Weights of a small contrastive image-text model.
Model: 64-pixel images, encoder activation swiglu, text encoder layers 6, text encoder norm layernorm.
Training: adamw at rate 0.00072, 11800 steps, batches of 256.
Data: trained on pictures of board games with random positions, seen at a slant, 195000 training examples, 15.5 epochs.
Rows from block 2 of the text encoder of a small contrastive image-text model, named by matrix and row number. Rows with one number belong to one neuron. Each number is 500 + 40 x the weight over its row's rms, rounded and kept within 0 to 999. All counts start at 0. Numbers have three digits each.
After each neuron's rows are labels from the 100 texts, of 14848, where the neuron reaches its largest size: "tokens" is the input token at the peak. Only what is clearly more common there than usual is listed. The data: pictures of board games with random positions, seen at a slant.
# gate: MLP gate (text_encoder.blocks.2.mlp.gate.weight, 1280x320), inputs 80-159
# fc1: MLP up (text_encoder.blocks.2.mlp.fc1.weight, 1280x320), inputs 80-159
# fc2: MLP down (text_encoder.blocks.2.mlp.fc2.weight, 320x1280, transposed), outputs 80-159

gate.20:504451459464455524577486543482538500537434529446550541437538502440467458497470514581515550529491488523547489550417552545479466550539491501502525532476491533544517487549449450431513525474572474459532529553509524521503515546544502534455496564
fc1.20:481506490538552576462490507482443537547434532527492459450488416531471476527445517594525569502528482518528516454470505542474471474475484540541467493527531476466567484526471416424455513439536454565540510536471477479470452569581483481537585561
fc2.20:499511507502542470438531479439492504506514419537525505473432451566461605622492490515459483540588532486527463488531481524547526459463437493526547509475539521539527607496492472515497499444510521547405484491472550511510474450531570425510459480
tokens: "red"

gate.759:499484499513464523514517486487526567463548492470528477454471498528521437509455558532535525519526529538581470517486526533490483523465454513495554581438516456538575559489483496408532486381561533527518524486477477480581548528468517529493474452
fc1.759:563485505545441447520478441434485497441504529542521495528457463484536512485533510538515511562513521528513502506472540585492559485523513533562504492557476483540580457552494464522521482494518569450509551524528443477460522483455445534426494469
fc2.759:419445572492512537525499481508438513474514441452478467471486506473462486525442454485512483430546485471549527551499523447497504544484441545483554485446482494504438574494494481483542511479522459492457531516470516499590497443545553472555522472
tokens: "0"; "<end>"

gate.62:516548503471526459533530531537432438552447540438445510564560501436469521495589536542498537482406598504496496521500498487450507490490517495473378439537468580503455487535532431489457570503488516483539541520493455469483508540579503459483510562
fc1.62:532417491475529485505537556425522491507451461428518503462542483473448451526534488479480522472534428585479565471530519499465493542531511548419491452511512534538529511484527535467521550466506472496534533529458449466494532464477557494506511546
fc2.62:491498524402457437477495456467562573478493516430542517416427499467516496561543521536531539522521558543488561496473476522468503474422464546478523513522496555420529484497478434486435405457575550518460596556481515415452529490480544505497450465
tokens: "red"; "<end>"

gate.270:416430543488426481466522495498424508451502512444547559573559470433472512537603518515454416462523403501520450540490547529439500515431472515532509466536549480567535447535445466510504529449521456463510487452463532509583479475496549472493516569
fc1.270:524471540492488478487422521476485500497521475527527447483544481500550463513443444545561461448484493530565511527487551494462526434539558425535551564479493557517538472429483460449509524451578483477498453533554469522486519538526480577403510483
fc2.270:491531518479508573495547456489466473481461512521410491538491499460511425415483470486366500523482511483501499472474415522486529564503494471545455470482574529541538499541493510595472538577487501474572453423496516497450510487452459460459559552
tokens: "<end>"

gate.608:535460497560526478486511497520515451465526447546570494532475515442422589572445484502487580522521516527512519481533519511572476499428497503505510488562459544477508481507524475490527543469519485535510417510493447573535415541548575497533479490
fc1.608:424499466416454546502465472510509565492509473468492512550449510451556499519566485524478473539502482505454544527524495501497447518562583527511473538511528471496516509512446544490508452538490538462476522541442536442415446563522532434461556538
fc2.608:507514509541507511516525504465510495459528516506505543548519485525478580530488480469478468511475422451483465531537507455529529518524471488532446490548505449540469506466516538546577537521481426487553487545570522553521497424532550535479506502
tokens: "<end>"

gate.610:487504469437478472467497441455567500518580480488493527516480515569506504499533532496489560521554513471522459527416471538443462539507526506458479534512534516551517536479518513474481544481496561466518459434591511498450549506488518439418485486
fc1.610:508517455437532503453461421452537487504514464506477553515502488477576499519509517477500566589535495555494469524476487494524474536501544431430480509465501481499556519518527474469499535484502574523486444461560480465478502492476504494482477535
fc2.610:480428556527464454487486441546425568450551468476469446466509508465476452433471496510557532463528495507500541540461518473449441466528453518468562452427480510486504501542483487468520554493485489511498501519534470492579530443570538467570503470
tokens: "0"; "<end>"; "12"

gate.472:506484565504495439504515526490406585445550450502472428482497479483508540446479492474516499448565441525539506495491525481469468533540419562529477516546496507490490451572495471506528557573483520513425522497433456461538585496433475509483511505
fc1.472:477484471468475503520541545459408548501494584474474492480487498533475506504539525551530514499527430535521474559534463490501504473553459529443539534482463452461528482520472481498521552492475474538442585590471508516507473493534576505553518470
fc2.472:496466502455522450543472508532499518551513472451553496533464446514468539550502499555593523491504539493497480551411545456586519439518487459523536475529471516468470475459556496461551507503520455507484405512523461528474515456553534553373493522
tokens: "0"

gate.128:500462545511470501488444460464459509504495508471533543546563423433441500484490441554547484504479528545530456482435554456435443536462544517484428496450468495565541444473485456468582478450513481528570451510468550466492484466511411516468481584
fc1.128:509557492447420504506496503510570466485526493484504550574493456544464467497471549482463514443431437517473571517513538477489475543491510516558539522494499451552526463535549464568567563462539490475483473447474457501506501544468516461434523524
fc2.128:515486483510506432467520474434479534513570486513454450513475521512479562524520547475515507506571436464530464491483518536444489511527498493561474510505485512517431444482531537511556560533499521472434477540577442520547446509508522562502522433
tokens: "green"

gate.763:450473531602481539497527550471471545464516513538552525489501521505524457492457554437483498460511547528511448500543578524501520541515446509448534490553516417545511473469502459502462473474531450467553497523521539476471514456485536516517468466
fc1.763:450482540533526504458474517545441541439530594502522494521493529407536481547448564506574448481519523539531437492516509481565587487536517528510490447558511522555491549493505508520432423476496458512528532508543472559504506520489472533491547457
fc2.763:452493477497516527555472499467533466475479512497496479467451514454574452470499440503518460420575504533530550546565514525506510512529546616471501508472458458468510441514490455512481415516455469503441537444465536469504490467482583509502486460
tokens: "0"

gate.484:446559561475481482462503438377533529478522529548498531526473540458473551481520574487463503574530566495505556442496444521430493440400441587489458521573526519450528577516451483484434479526496529468459511495481517452452467493499505483468540509
fc1.484:500552481513498527532523470577483488560479475507502553460538508531464498468455500489505511506515559484486458521503549526512534589554515474518509443515442525487427401488578475538515468492504517570525439527520504581561539510495490595429493541
fc2.484:507493533509500535549512576478562443426552533456537456469565503444463496476495469522530539454459512490479507517516486461513537537447483519499515541463456517547586466453462476564490460432506484505561551554478514502402407479499472536393484557
tokens: "red"; "<end>"; "11"

gate.34:536489581413486485444559446498451478529511505468440527543518463471467493440504477529516480405470443473436451515510445464488471468505537499469490498539521501502444494570466502533506498507458462475540531508470490536538478497539526513527496505
fc1.34:533450519462511431576542489519424549537522485454521585548480433476491560453554494474460463490524487573507505494548463491450530507520536496480477517507471499541585526530490446548496528501466470492458541502515482529539522474514546491548575502
fc2.34:538533465429499481491501528475593493574475525504510462529426525524541510577464506472522486530494538526507514478438558523481436511518553442526495498568492593465503477472531521463447506501538540459486461494567489479452461531467497555429505488
tokens: "white"; "<end>"

gate.569:472480445575533529546537417542480518464480422471471461485545511519469577465459466448447545555497462527547492435528567522495533479494484502459442474515512590539478474466499473478461547483449548496572536461457478499477453475541483497465547532
fc1.569:525533522443524524448493556516520531477449483550454514493529434525459525478534453509473488595536444524504470522423485503454542497509486456534490495489543448505452502546510500526520436477500440546448535484510539499551503489483539522515558483
fc2.569:452510484524549530525532520520452491533541468521437495556503456527451565581508487498455448467536439433536444544551525510577557465514509545524490497484499442541461551479537505523554541552473447500437420466462493547536484483538549455565537488
tokens: "0"; "yellow"

gate.102:515526479469511460475513443457452469531456441540480476536485500551578536429523515459505499482568459525471496507438530548424424511540507502501492495540453465521563458523483505480489555495475579461457463441473428497485531496467470502476551477
fc1.102:538445514536573459487550593477507422445506491474489472533605512498483484489453570499482560526504544554491575496519467446485505436543472543513517484441452534435533489568499516534531546487455477501529512498527500496535480433536527552521460497
fc2.102:581623405522510506466581417505496459515511520499492518535440438498528507524480526499477490537473509495477462461490470566530484514498505483539515514539506490641566505563500472512501515466510502476531391503502498532528485492477510489472507507
tokens: "0"

gate.623:555524512493555464478527561416481547468464538497482494500497533529528493548517484460498506458568456525485525478557443468498531444475458535495493468516473460482474414474530492459504549482444533527477552587492494480477558544497552527529453445
fc1.623:519500540524495478500451508471516529484465476530500573418551545452494581438535464495477449452539442554491435514525501471529545483492494497457529439527484546467518501540389429500488440527477487506462506515409489503587465481482569515544463503
fc2.623:501469467533519477548478551517456458566473463545455451536500541556510499481427491477504474502537487531557462481481537503553507512544602457496442531494451478498451511515597523485562547551509507477513466425503489534544500541505436558453559520
tokens: "<end>"; "white"; "0"

gate.304:449446495518460513444466440465468542474497406566470452585499488434568553556465509534482474545513511522443487509498482452531516501491501466446536533457477519525544617425506443537524553554489482473472464513524514566556581494570479517524473467
fc1.304:552519580533501522465492494447462464447444545517474463453525466525476519500581545428444519516436562499440565468509511470491551530472431495513552513558447550542474439475550443575462511529475504533472478513507431506445543492454551564469461550
fc2.304:521501554477489433482482436450470469508471495465498522563551501458543515464546499568470466428496472503464546469461481521578494440517427541483351424504492535476487492525499456528466527616528521461602520444460509497525545457473488538593549488
tokens: "white"; "<end>"

gate.230:543469518438429468474484571443550466462489493520529572577465535476468544520547571559492509562514547515452533538516449504557492500497528455421571472529560508441473581499505498456404556494455471516463481474460506489567499473540593458452422483
fc1.230:474526492564565520524535442480527440507540473447421462520536455471431556501541499506485461496520406492529490563458578488502549551515485507491499456530499435507544414572451515514482531522480427451518453538460492513444466495493395498508571503
fc2.230:525561491555542563558480551523589419517466499482566501454493465470460502567392445522496483462467514474514438495572461461572542548436516516470548592505481468595526545448469493506491439417515475544523543536450550528428455490503510462421446535
tokens: "white"; "<end>"

gate.2:528507520502540475452475431542540437493508482565465455508450576534529534483484481505484504533510511521493423451502522546442420472435480494491500505490505489463506569449538558442520556456521554559438539440537536444510566547520487455488485503
fc1.2:408509500474463585480540569503520552495483536470516524459494528443433445467524441522482437469477381538538584506488464465560532530515466561511473496542452502476418461513546486501472527522528437494553515489527530474541449474490478484531476543
fc2.2:497561443492538521542479581504543505553458510521542589552508466518447576573530504514454459484438536463468442455557481474533595541438540482581496472577545516520471524446532509504440429540542483527522489500432539543488498535497473528485460548
tokens: "0"; "22"

gate.397:547455511447501550463563506493457509479581451497478510486452495443514524507518491508475462486484496465490505455454458555512518466413442586494455495442531465495485482528419504485515527450496506466482451521532502507494460479511523433541503507
fc1.397:502514498541532596483497452523492467522503532534485431568464486526520448470488505495442518464505557457508518505444415543512497564502528497568453513475517516548501556509515579412497460557516495440566459507566539557526506492541512567451497453
fc2.397:515537497554490539471506514510501443501494514560529510475531480498487480453477467422405416532489471490471495465602506473530463602483521477485466492438531487559505563504464521521508508524463478553536498481498529541547476505505457414510560496
tokens: "red"; "white"

gate.156:546519537504504449530515520519549549416484469491471487541507501440557491577490563479542504481546584511462511450471531501530449460492540454524569455499542522570480514519478558568530507487561520440522449469505467453446470566502436532482493467
fc1.156:417447458497496577543548432448502505510581526467494495540460498469453458526511532457482525487466491564437450524457553431449545545493533567445530442475571542534534532469438525493481496532552489523568432554560478547508522530436501478468505513
fc2.156:485462510460539492519466506525471503618488395545497501416550489555482511485427522511505485479520508496533473476508549504499502599489494499509543498495534548506470615485493544485492484481499544515396530465448462529489552529544453442409523482
tokens: "red"; "10"; "11"

gate.159:516463430455469453539464557548520468506552449493506560509474473549545538571516571493498493495479481494446558457523496498541517427501441560503488457484478508479495518551462559453471480502499513534433532549525556535481555525484495465555441451
fc1.159:514552504565551563461452429476550460515469465560474481451550551483542518476534551437550518486497491542530445505492548471555480539543529543467451568502501553466529433534484514538558442437460479458486522525568470532559465514523431517464436540
fc2.159:456504498491527634602542511510465476533522439521480482516486477456479540533454462488473505474463497432515476557514504503516548582471472539552587488499477473548505511455562516508495473467485449513530482501468480522487520448519487467514498500
tokens: "white"; "<end>"

gate.554:489482544463490478512514473474476585499510519464463537559535533522523494570564521561569499470542502555501542550510422515500443497487471598405556500484514439494481498555428451516512492498457520461495529534483486468572500527493572442513512492
fc1.554:492531504501555458563550531427460522495498503460529569496523520518520534580450490500531562515556519549435481550518492458462563463490532517514505482499477530497515464568463443578491495454466442485437499568432513459559463464544505452480569523
fc2.554:460499438460493477527443482567475536498501495438502478536457493505485522525516498579588559492491547476501480578397498480451503451501494477528543507568516470457493436473550515434488480473556520427504456521513491460457549503533538547460477509
tokens: "white"

gate.252:540451484488454503468553517476548455491480469492557553419549468508456564448516562475543500516417498552501475477589491460484507559472455551469508519449487550493505555524539485503505474439468438493557534559498524446493541486508524503507462528
fc1.252:502485421565472530461505497521483578483481551431480566441564472441466464557440475554505486485524476517450516520453513432484481493524517548503533480518518474510496441487473456529525476473502499502556482529574494485593463456540560574527415495
fc2.252:448535514485508591467494443475594467455491509543453465429440506504548482478519475497456562564523543433531537472512508554477523531433526477530483506476550513479547521460448509509489443477531552488463523481503559453376486559458432437441500509
tokens: "<end>"